config.toml
dataset = "analogue clock faces"
norm_position = "pre"
width = 192
epochs = 13.9
Rows from block 2 of a small class-conditioned image diffusion model, named by matrix and row number. Rows with one number belong to one neuron. Each number is 128 + 32 x the weight over its row's rms, rounded and kept within 0 to 255. All counts start at 0. Numbers have three digits each. After the name is the row's rms in percent of the matrix's.
After each neuron's rows are labels from the 100 images, of 14976 (inputs lightly noised), where the neuron reaches its highest value: "peak on" is the class under the peak. Only what is clearly more common there than usual is listed. The data: analogue clock faces. In brackets: how many of the 100.
# fc1: MLP up (model.blocks.2.mlp.fc1.weight, 576x192), inputs 96-191
# fc2: MLP down (model.blocks.2.mlp.fc2.weight, 192x576, transposed), outputs 96-191

fc1.249 092:135094158125111193119154130169080102141104155066091124113130154071113123119234121113135119118071113140111128090104141106094191111132112134101069123135154118088146186145131098175164104109151077138152078111113176087080107125107144126157162094083118131156131132089099177144114117169126150194
fc2.249 081:155155120057148095143121118062145145135107118156154106111060168139160151116099159108071105137106134116100090138114091082158109147105152131206119158133101136107155051129133085122079127143132166122119231151096059186141117140107121076099104169166099110159083137163146158127152141125142120066
peak on: backdrop (99)

fc1.162 073:188147175071105118161105223158075128146142119153126128083122130090170152088199113130088065160164105085169075149161132105103134138155167104091128145145138131098107116109118123165088134142161141106155111150135148106106147139030130121147163126178161146154144092128103146110170124097090099082
fc2.162 105:105106059110088155114154102176089150133092130143117206107115134187121085168074114095116109165117070102123143129133108108072119111123121142108076113203137151098137138148116132109120158092114189129145182126130147156115138141130144084113154072134068137088123171098161181109155121122103175129
peak on: face (100)

fc1.50 092:164114062122116189158087088172135168169072154104111161125147113125158146101172144065123081106115146110156130150104101184144083122030058160206156119160097089175078088144085174140084154178127107064166145112093142137112128134115128141148129183106104099147149136152099105160131169104135164169
fc2.50 095:081086170141093088143174157159171123094150112176132091148162114152165095144135090150135151152155105129087142124143100115135157100086097119167123096094136160046169116161137105087134160149138184154154125092152052165179132158151133156116103128124153148103041172137158172140119100133129120129
peak on: hour hand (40); minute hand (36)

fc1.490 144:153140133194132138114203188142155125129128088163116085183091110102149130142199082169110115105127140082095113117136120099091145123151137175137127186142078137139142100162102141100103150084134137106115223165139110068119132116106104139101099096180149118141157109029039104083124138154142055182
fc2.490 091:149123072158085076098150117120128185056070154135127180196141160104166153144141084148095100108142080152126089103172120068113085110101084101103156190122090198079203161093081138123100128095148098153126138109129143104101141103136147112156143139141155176100100084107111076140108154175128194101
peak on: case (58)

fc1.272 092:154113155146121127163088102129028152146123126096169112138126147104163149185187144120097199110154102104103135131100136128061141123119146134086135094116125118129114113192073094144214184158127129090118143127192159150180117130137109170043102173095117180156135131152180179058057148110108114068
fc2.272 084:137122124110143134118126143111116153175074131074043146147103086165116151136189166137108146147153115158137136136154108116120104107170159104149119187159093178137124085082082104154147132115150115142127077059101106094164184106152096131181154073152179098146095100117104126166146114120123073164
peak on: case (28)

fc1.46 107:136099164110148158156108209111082144086159063129148141082107118126104118067152119059146104113140103163134066110110135179153076059139104124125076155169173130118077119145120119123107141111161144137164187106099109115162111139140166126108133091078118080100121129142143163157089069188117109150
fc2.46 076:147137080135165142149120133126123158132140078198099052149148101075070135106126157110159160135126143087065068147185136173152067109106155071139124117086071166110102090195141142130148115177164168140130112088092160113130098124188163148127166160135146120134076157087171199079129087120101141157
peak on: backdrop (93)

fc1.402 090:117136143096142168165133132209126146102124163116091122074130104138154144134135145072098094105103135136038093103145138133190121093086142133090141087135117103081154118129148160160067106144132163144124106143133102110207146130095145169138170110110126157190142115098054119156110148146120094043
fc2.402 085:139168196117139150137153152121106129103123156170163140168150070108148066156140056094134087148151219100131184142120140093106102196071154098147075168105107114119176107124138094128134124163107177208121123157142176102123133178121073088130124133088167138081109141198141078152137136119177122131
peak on: hour hand (32)

fc1.51 101:064100199142114152142114094138110150141118160146177112115169134088120109131080106139142176084108141092106107117096161114164154129120158131118102140132142179170173115095175151057133152135131146112088175076156099088133176148075104109094141088099110105122120106159158144122125126106122103114
fc2.51 094:115133078150097103109083127098114183100147115108189111117117088083078114112157118120143189133162166113152118133085126127139162098187129091114131130132115169154178156154131142101161111106174149119127062160176097125144120125119168142124117111105117082173149173093117102081097088026122133078
peak on: face (100)

fc1.269 082:147141123159136125143152141117108176151165120123103164133108150135101065155132154155071144066121156128127140131156085136169132087067117124119177118046131112111058099117109142113141057114115092161081158172138119170126170122107130102178116123151187123125136148118101115139108130126152100143
fc2.269 076:137113120094095116129118102122124146116169145101074073076144072099154136098141108170162088168111099049163070103129121135086110108149100135115078090169142125107168077157108165130115117121177166147136133180120124144114140128167178154101199119107111125134103090122139080099071108115111126128
peak on: face (100)

fc1.39 112:181125075132125134174132088125129106123152104123136117133177103143140128226116123074078111118137137161112106158134169154188124123104116046099118151160157091106126136110156127113053100095201132101100083174182112079144101169134119118123116057113132112144083152095137051157131143188150116131
fc2.39 099:103119138112162103109138159128123121125078170137109135123102159132120134059121120150161140198130130076151162117100075085085152104204154217139124094103103144134130115123081136137189093150084110136171197085098095174145164086127110098129122165132114122095174118170128172119163100073151136169
peak on: backdrop (89)

fc1.398 096:100164179106169158142093114156094141170175160095128115142121176119130166132142159145123198101094151092075155142126107146087116140153120163045128098129158146121088144108084100140099145121085120066123077079140122154064160135164128070151156107078168105149131104066089137129126072081172167175
fc2.398 103:139140164093139175169105142105153125087134139164128102146149125142118124136114198108100124163083166117117083169129103208145121077087139101097125105135123097116064069131132136166078130183078103083112129112121133183178186151131157145128093080147171106121174095157108114087126158070195136086
peak on: backdrop (99)

fc1.156 123:155083130129093138069081124173137133071156183125143120137120161088125139146099161152145177109111156113084097112136109079137123124156171137114138092164115139053147130154134120108149090123190126078106187098066142170130120168126154116079091195113107106112095114172175071200149145111136076145
fc2.156 073:130172162095176150098156183063150143107123119046125164124167137093102158114096150147122074108109121156113123121164246107116104196114148145098062103157139064182100160182071141133153129132057110127134090128091139097107119147195115120124105080111124122169154123158088119136075129147114140096
peak on: face (95)